{"arch": "conformer", "model": "self-supervised audio encoder (BEST-RQ)", "dataset": "simulated modem signals in the audio band", "train_examples": 78125, "n_mels": 64, "hop_length": 160, "input": "log_mel", "win_length": 512, "codebook_size": 256, "mask_prob": 0.08, "norm": "rmsnorm", "hidden_act": "silu", "mlp_ratio": 4, "head_dim": 48, "fused_qkv": true, "qk_norm": true, "inner_norm": false, "moe": "top_k", "num_experts": 16, "moe_every": 2, "expert_mlp_ratio": 0.25, "experts_per_token": 1, "shared_expert": false, "subsampling": 4, "layers": 16, "width": 192, "positions": "learned", "kernel_size": 9, "residual_init": "zero_last", "optimizer": "normuon", "muon_scale": "match_rms_adamw", "learning_rate": 0.0058, "momentum": 0.95, "nesterov": false, "orthogonalizer": "newton_schulz_5", "adamw_lr_other_params": 0.0011, "max_grad_norm": 5.0, "max_steps": 6000, "batch_size": 64, "epochs": 4.9, "lr_schedule": "wsd", "decay_fraction": 0.4, "final_lr_fraction": 0, "warmup_steps": 120, "weight_decay": 0.3, "adamw_weight_decay_other_params": 0.05}
Rows from block 12 of a small self-supervised audio encoder (BEST-RQ), named by matrix and row number. Rows with one number belong to one neuron. Each number is 500 + 50 x the weight over its row's rms, rounded and kept within 0 to 999. All counts start at 0. Numbers have three digits each. After the name is the row's rms in percent of the matrix's.
After each neuron's rows are labels from the 100 clips, of 14976, where the neuron reaches its highest value: "responds to" is what is common among them. Only what is clearly more common there than usual is listed. The data: simulated modem signals in the audio band.
# fc1: second MLP up (model.blocks.12.mlp.fc1.weight, 768x192), inputs 0-191
# fc2: second MLP down (model.blocks.12.mlp.fc2.weight, 192x768, transposed), outputs 0-191

fc1.364 115:542475430517396483504580546544454554507444641548477491504464498485514419450474451472467510503541535558579480473506492455480305612507511492529406515466618571514500487481538578497460467482486499476463421485561452508543450511611540386422554544490397542569508476427461415482463489542517565441483549521510462520491532502577472442481523512523470491558524542496521556493527521540541468533599492463509470517436500519492359519532446532482501449543535420594449447483567454554477492538467473547383469530518523469501434436509463437385443471523515502451520533535436454544490466485418480569
fc2.364 173:450540570510597515480415447454524470509550365456551495503552502540457599578533552532539485486457487480412505529560516562520706398522485532490580492534423453534473520544439479479488512491531485501534575494431537499468543505385509583570421441516555461431516574570558556530519518422483460568527466485485489502476494511444554575513481463454530534478474473489482478492448492478464533429405497549501549494526460473504572497491564421524471517453451551381567553510445529451567469480549513443612519461472516532481549565542517569609530565419474492571492475426580524447505538533563525439
responds to: carrier: 1.5 to 2.5 kHz

fc1.720 126:475419540506488533537378566466487502497529508400492509493511464511504483498418491515498468502485451442411486538534545502520516448489435553466454477599618472461514561549541439482491494534468463493448502530452580593585487517450537392519490486625465467453470516528548571487509544444499479563422557513504523341479419526456567556470506479483547514509488544535455474490546465438555526474501504504508631457509476436575543464503498510552601537538466442485586569522493478398440554437515431557526470415558493410399580511497529557562557548575383566458463554433498503573459511564502510545
fc2.720 165:513550446514517514505641482519477470525479485611487494494491553468471553534594537424447533531527513552602535443465427535502467522508571453530519507379434508542509473499500546507499478480549539498532531490561440441442463437528436576481529525388509573512471523448478422515511450592472541440600500433495467519557514488538390438501493508528503491475514422429548502482459508544481450501505527515495378512463561562445482540500510502470427432450523505541407444484488504575562467541489553432456549568437500574639413495501480457422442444428659442532560449592503522428527519431522489433
responds to: carrier: 1.5 to 2.5 kHz

fc1.13 105:530516528528523603485447412551449468451489462521527477556500338507582518431481507468448381520464463459510535538540504481555507461503430498482505553405426516545486595472523433559495484469451560495587601474522485528499575461489474402509498453543481548583548545519498480552496458534555487509493486559495523545520448456406532524465510523406492561512502455461492473475476568530421541534519534429450443473445424561570465547441512480502601525469466567566479453526567367524507559525460428419567498558674467528499559492567381487489463579477497551476524495485526503538468452482474461393
fc2.13 127:455515464453448387526551621453616521521483508518495539431439603477444511528491521522566630470573541540520464489480522532411484518502543514490492492589573478456514419557508529472499521543562429503459398505468453463491385489521499545501490543459483499439482472462555532457505552471457528469508521444476430515536521519588478496575511517594502459514524567502467504527559454446568477451455486566584485529579560464391509457561522497518418465522507438422476549444435636503535425480520536560408470438355502473473449520414612496524526473487540451535490512518501484480579520498563589592
responds to: carrier: 4.5 to 5.5 kHz

fc1.369 117:446510488520391614532450510520486463525460491525511530496591600531621491524447510378445486507530455548478497496476519445559501491499402510463510435598473462582542538467497487498523509610493443463396460552441468548452448540471537532533509474543551412506558546565570494456348455418467528465538507560451563591485442491419508483512423472466434517559567470558558595492563489497588554542532498554448485476444510460517619488538441435559476476511453543547503471523472515535442561478497451503511459537606475446479535443494474515505437591604489555528464538463524500541514530471582581554
fc2.369 172:533501495484665396505557505491535542466516472493514500500399412482378502511568489593566487515442585454534482538548463581484525475498600490550486552446491503441448473580497557508472491382536564511551545428519535432507513444528484482446480512470444604500462498401456520550624610580488482543451521465556452427498534518578487570495568543509608533428471532452431438494453544483406486524465517437537491527544517542474380488473561553448528495488514453430504529438505497488546443513499508484468505470437554572527489566450515480510556440419560483436532558540473526489501490576403424481
responds to: carrier: 1.5 to 2.5 kHz

fc1.194 086:381532510494462553552521570476511551491588516413485514499510638477557561487487480467511427500531565507567516420495547478560468367428540466462504483477495569474520561510505441549486436499503499566525574521502492430523452444525539429551523468539534471547593473429475573635491456542503488567481479480500484481490517495469431487469430489454541461585524508518476582583539533487501485522582583556484444610548458525397407561527520439525527580445479569446448480550627532504520585487559523543465509552433456506484576536446552596530408552480551544538509531430468500542566554528498542582
fc2.194 212:592496444534442475502528461494497515484424444508551501527570451480495430553428548534476535501483483544464476544512492565460484599598503523486463581506511460530531359467507585472400456479472528423472416516538490586448499546398549506527451461500462637529438576499475535434513539517558518468544517498468475668556475472569544504540521567497455496481484498457511390437430488540572562470404442490546506461553484403562590428513502556505459441539566545497517467426412457485423477482502433459576452476492579405506421445479510481532489459555458506506494449542501516521447409519586468474
responds to: carrier: 4.5 to 5.5 kHz

fc1.549 112:395541449551448525522534548515481514441539416452528472579438572522533517469477470458515562399499383498579537423504506466470504502443483520484460525547548413565458492525467454519491542515469493663705542525441518506521508604507438511430522460409557525500463457526529397492476532518504486492528544527507474470460528462455484503546533546472509569434479519511524457496513484435431502498574476495521463476559499444569431385508564472584386579500521486540578531456590411405479495473514452526509486445400484492454470516508523500511475506517414481476371449541502550528438467547574546494
fc2.549 107:566483527426553507513472460466524518546460591538413579452614418505429482499477499535506519559509567519435444594457528475533529471534513512514495491493492573431546512513549572456473456523516533346357464472557486503504492360532544486558504549553446461496511543480508562510542483467501525497486439468457487526589482542570493488463484473547502447574525433482459536472498506569596549543444524509483498477441522553432551615516425516473640434508482525455420485517398567585566471552526585457454536515580519492535557501546436525469516481490592537529570597463504431496562553436448418507
responds to: carrier: 1.5 to 2.5 kHz

fc1.136 113:445496513518492600490422436439529466491519503494533551640511573463510474449510500495558508532512466512570489511562455472528511629586539475515516553367441439493471468518541490537485514517543521643481541430597511471466467467508444429476487541482526413439504504470493565624526431603495509562520463471439569513460528527526473387597455490546547576458526456464472511505437458477578482444461430493519531497494478480466486599439443456460484594447517506512487567515498542461624461516525509458471475455429494556615580582517502424512458467428541500565488430489493563555580554569511451511
fc2.136 122:556490510481487409489614544530451523540470474486473493371480443551487571579454470515451492450497552463444516497380547569487454407437427527481477445661527567503538539479514475450498509438453496394543409590430482501494557540505535583509499488519519548560484481579472421402507545426469506447502582564555406477561495491474511565430573532441422438533504523508507481503596534546469522535532513507472394514507543553536525436566585488521544404566487491546497458499510459534398525492470473563538556536540537470410433420484470549492564526600503501479523527494528436439450470441520518490
responds to: carrier: 1.5 to 2.5 kHz

fc1.476 111:504499557422504541470516542504435527521506488578605495409521417543516456497498474510573421451402509399480577502450479515548528468574501561593438444529597503452464553403465458454561464450467525404638421529443536534551496508492490425457532460519483541530474525498660452474461538500602461448523581550475550401515488560480532455523503429529516471500538549450442483443498435477518438442504544518538482562472530405588548537492529592538536480526492576523462509522562457513454491484519567503451529518543478438458481454526551619561504526577455525502556499470459569425582583504522487549
fc2.476 174:510548448567479439535473454556586481475491485473435521553508554442503546502544525459407547598604483588529472512521523495437458531388498490416516560478458521614569501581572553559435512512571484590390591475571496451493450477442533530556460456445508511485505496461372516474517466510431533549477441391535492561468494468561462499476480492460474465454481478545563501556451597518459578513474473505440516441476473581379434466490521423493435477442512432483560519472462510506565479512492408451518433472505549572553502549432444380465526481443552492493432512509478440554442442505448519393
responds to: carrier: 1.5 to 2.5 kHz

fc1.355 119:569599527486518525463519550452524462502492416470523511481462527421490436536534464396533542547472521544534531485526545460544526436356472456503573539591566405496452407536597584512497503496494505429564569488549513547491520475441481460516467429510615361484500519485493503520476523470442433517537397517501458538527568529481515470523544487559479489502467465549427557496521529460531473536503410515513487434488535516469447443474532498516473553647487387457517521505411493450512543440478468446483508439612494462542535625494499407535482567519514507410435492348514510432451576461558480468
fc2.355 135:451440450499471474501527476534466573540538568526455466522558486599484569483499580585508456450540461472427496482455462510489452566619505540490448456408437576450501554467389412493525521507525526564446403520490417478530548516574479552500519568473393626513548493554498486475545460569555544526463587531444489475507431441449465527454458514390536524541565538486560433504491458491483546469492583485513483546523485440558561543544511526489575494385498553554474474515562513547497450560510538570500471575423486541490401426518470576481506416503497469576594524655496542562543454554492529526
responds to: carrier: 4.5 to 5.5 kHz

fc1.205 112:480386504429558465551543488468528424555501498490607468499473583466547511550522528603501573528484548475470474496489512574491550441529437525504511519484476415471545508507529488511478493338537394491528464442479415422499475525532449556521466453515509582467478481564450567467628461549499520532443604503505565499461514533563542510489513532479555525395470519416477600557453493459479478540411432461528472467541550517385536515513507530511458468450485575516474521482433570442543529503569508461526464666525490563607506461468536442524476556397581504524459525602519530529513519560594444489
fc2.205 125:530571491595467481433481467524504581443491536529387510450513421570462452426493487426478392475510489499547564496504463471545433564458540493516524464512531568509483501458473517489521447647429621494468514593477558588474542508482541496494523563473525396507522545461496477546406577432488449489549399473496427502523480470442449443497480448530479473529534502592513432469523528567504531468591533520470535531434468490594502506467506488487528552565497434490550496494545407520444529480455488528480545354479527440406507558544499520449490451599405502507544448428512420473482469410396624514
responds to: carrier: 1.5 to 2.5 kHz; strong noise

fc1.45 111:521633506487477556410519474395543469542448544474504513538501413514471539476459533499479408445505501454410517626628444600466455592571433526444540506493486411461551464486531468532486546509427520470422497482532479481532517501484508495511468526497455453437467505503464502523555467503501522499462543523511553494505442534567471488456455504527411552508509471516467499522457513507530446512494368454512507585541518536578609496388539489473425623432496620538536490460541613535443524514400501439529437597535497503548495478469468548599473410503524456565518506473490577603444440520415534545
fc2.45 190:475353462541471476601504559617486514463568472484537491476492551499507472544568455528517577499478511531591473357380495373505579424473561481533429467445502559538520484477465541506436469541625492500546510494475542503476470467499493495535568517509519576553535496514530519478447557470510495530555461492513479563513563451447500526508559503543600471497471556487506483489564484504509504458485607501493498458522465477438425522624428541435560399525488410469501512563502434445508486460528487583453568440483505484453426498539592472388535612497478562469481454494522424405569516518620488462
responds to: carrier: 4.5 to 5.5 kHz

fc1.368 127:522454495450471453503560397494495515580479594580486530451528516544543505523499517480545496508542529412501500535547403532471422569558497429402465455465536548504575404443466467498519470425452535483340516456549448539541422516470522428567509594473467523451555527449465386445466444609617485571531561468543571502482444431443485418578482526490513565471457507501464544516525455543599473476518434514485516467419499492546588531410484526529444498547487435463527530506470455545502408498415504570491461501477500498417532475452504503492394521447474467526527488503581466429611491521432525577
fc2.368 134:501511486526525547533436599536491474424492377448530497546445501454462529467541489498479491520443500542544514497412564503547590458468532550591510516535452486527420575555525560506436553577519436503631453534455551426476594503505484554423489360538498493517412474552527548553539543408416545427464443549486446469510580567553537570466493453495474473525565494496573473489429520494428494458509568442548518570537502497440418462569511441441535524468500542514491459542558592483502593495584442452530543506543579525564467489566468518512629506541501515476454559493434546560402523498581454437
responds to: carrier: 1.5 to 2.5 kHz

fc1.221 113:564400546518453497442463512451530475622473412570500475510531466430499514493437487554502431590484507486480484486473450444535525515461392542503510544512480418429556504482605482458509538505602464548552466508448426506532456488427453564530523466411503459498535581470518475543503486548533489578489631353566390521440470458497548510490544463514517599466553507429534481532501520543511518553466479467466428461483507361446416496487534448493412539440498477477488413511395569528428467495508412456541463532557540530436545425601524457527537522517558500536488505544522544468610407471495459493
fc2.221 122:457575436496559497591528431538491533423512578462540532475448500593509462455571486481497524457550476511549503535511540528478450501544622497559506433465483579565490506517378510574485487522383546465428570498511587493443522517590536478468452592580505547500482398518437537496496498472460449449513390583474597459534525558535440461556425517487492449502449470589446500487490452488475506480558522519532582526509488664526541487528471582493539445524483499478488583450641428499528539478503549530445561448476433487534483605384474478474474483496498512480532506470477455523384568496449572491
responds to: carrier: 1.5 to 2.5 kHz

fc1.690 126:494378597582442548477484583494543558496493458398468477532582503518543536538571486572496448473558381515486533476493540507545532430495510547481517472473558534508538479549479509516493428529459501532479554539493557549542562541476447545503504607434462470379489490466407404486532483535474492537553460545498565347537451521423470579407481591552512451522525581527408524549432460478478502510480512572625523500543504504498503515509560485434530581496501395463466593521483577424553506499536463486468484526523463449471584536489528599408469564623480453494455589537498444531507477472544516501
fc2.690 176:527612424433537446539483437508464420513485544614508504478420521443460506448442554427517563525436613467513502526536483506469469577466512412522484488532484513558461511461546512476520570482566493491538468473538431428518456475469554479511484421561549525571471527582589525518471468501514483467453542477529436587450502504561485438613536424459551523459448415460595441470590529551533528461524488443381499500436525457499528471491443551551459424515487592532551384498472446565469494502490488510509518462448556525524387463498459442556545412340561570509562420498504585448457498542462485486
responds to: carrier: 1.5 to 2.5 kHz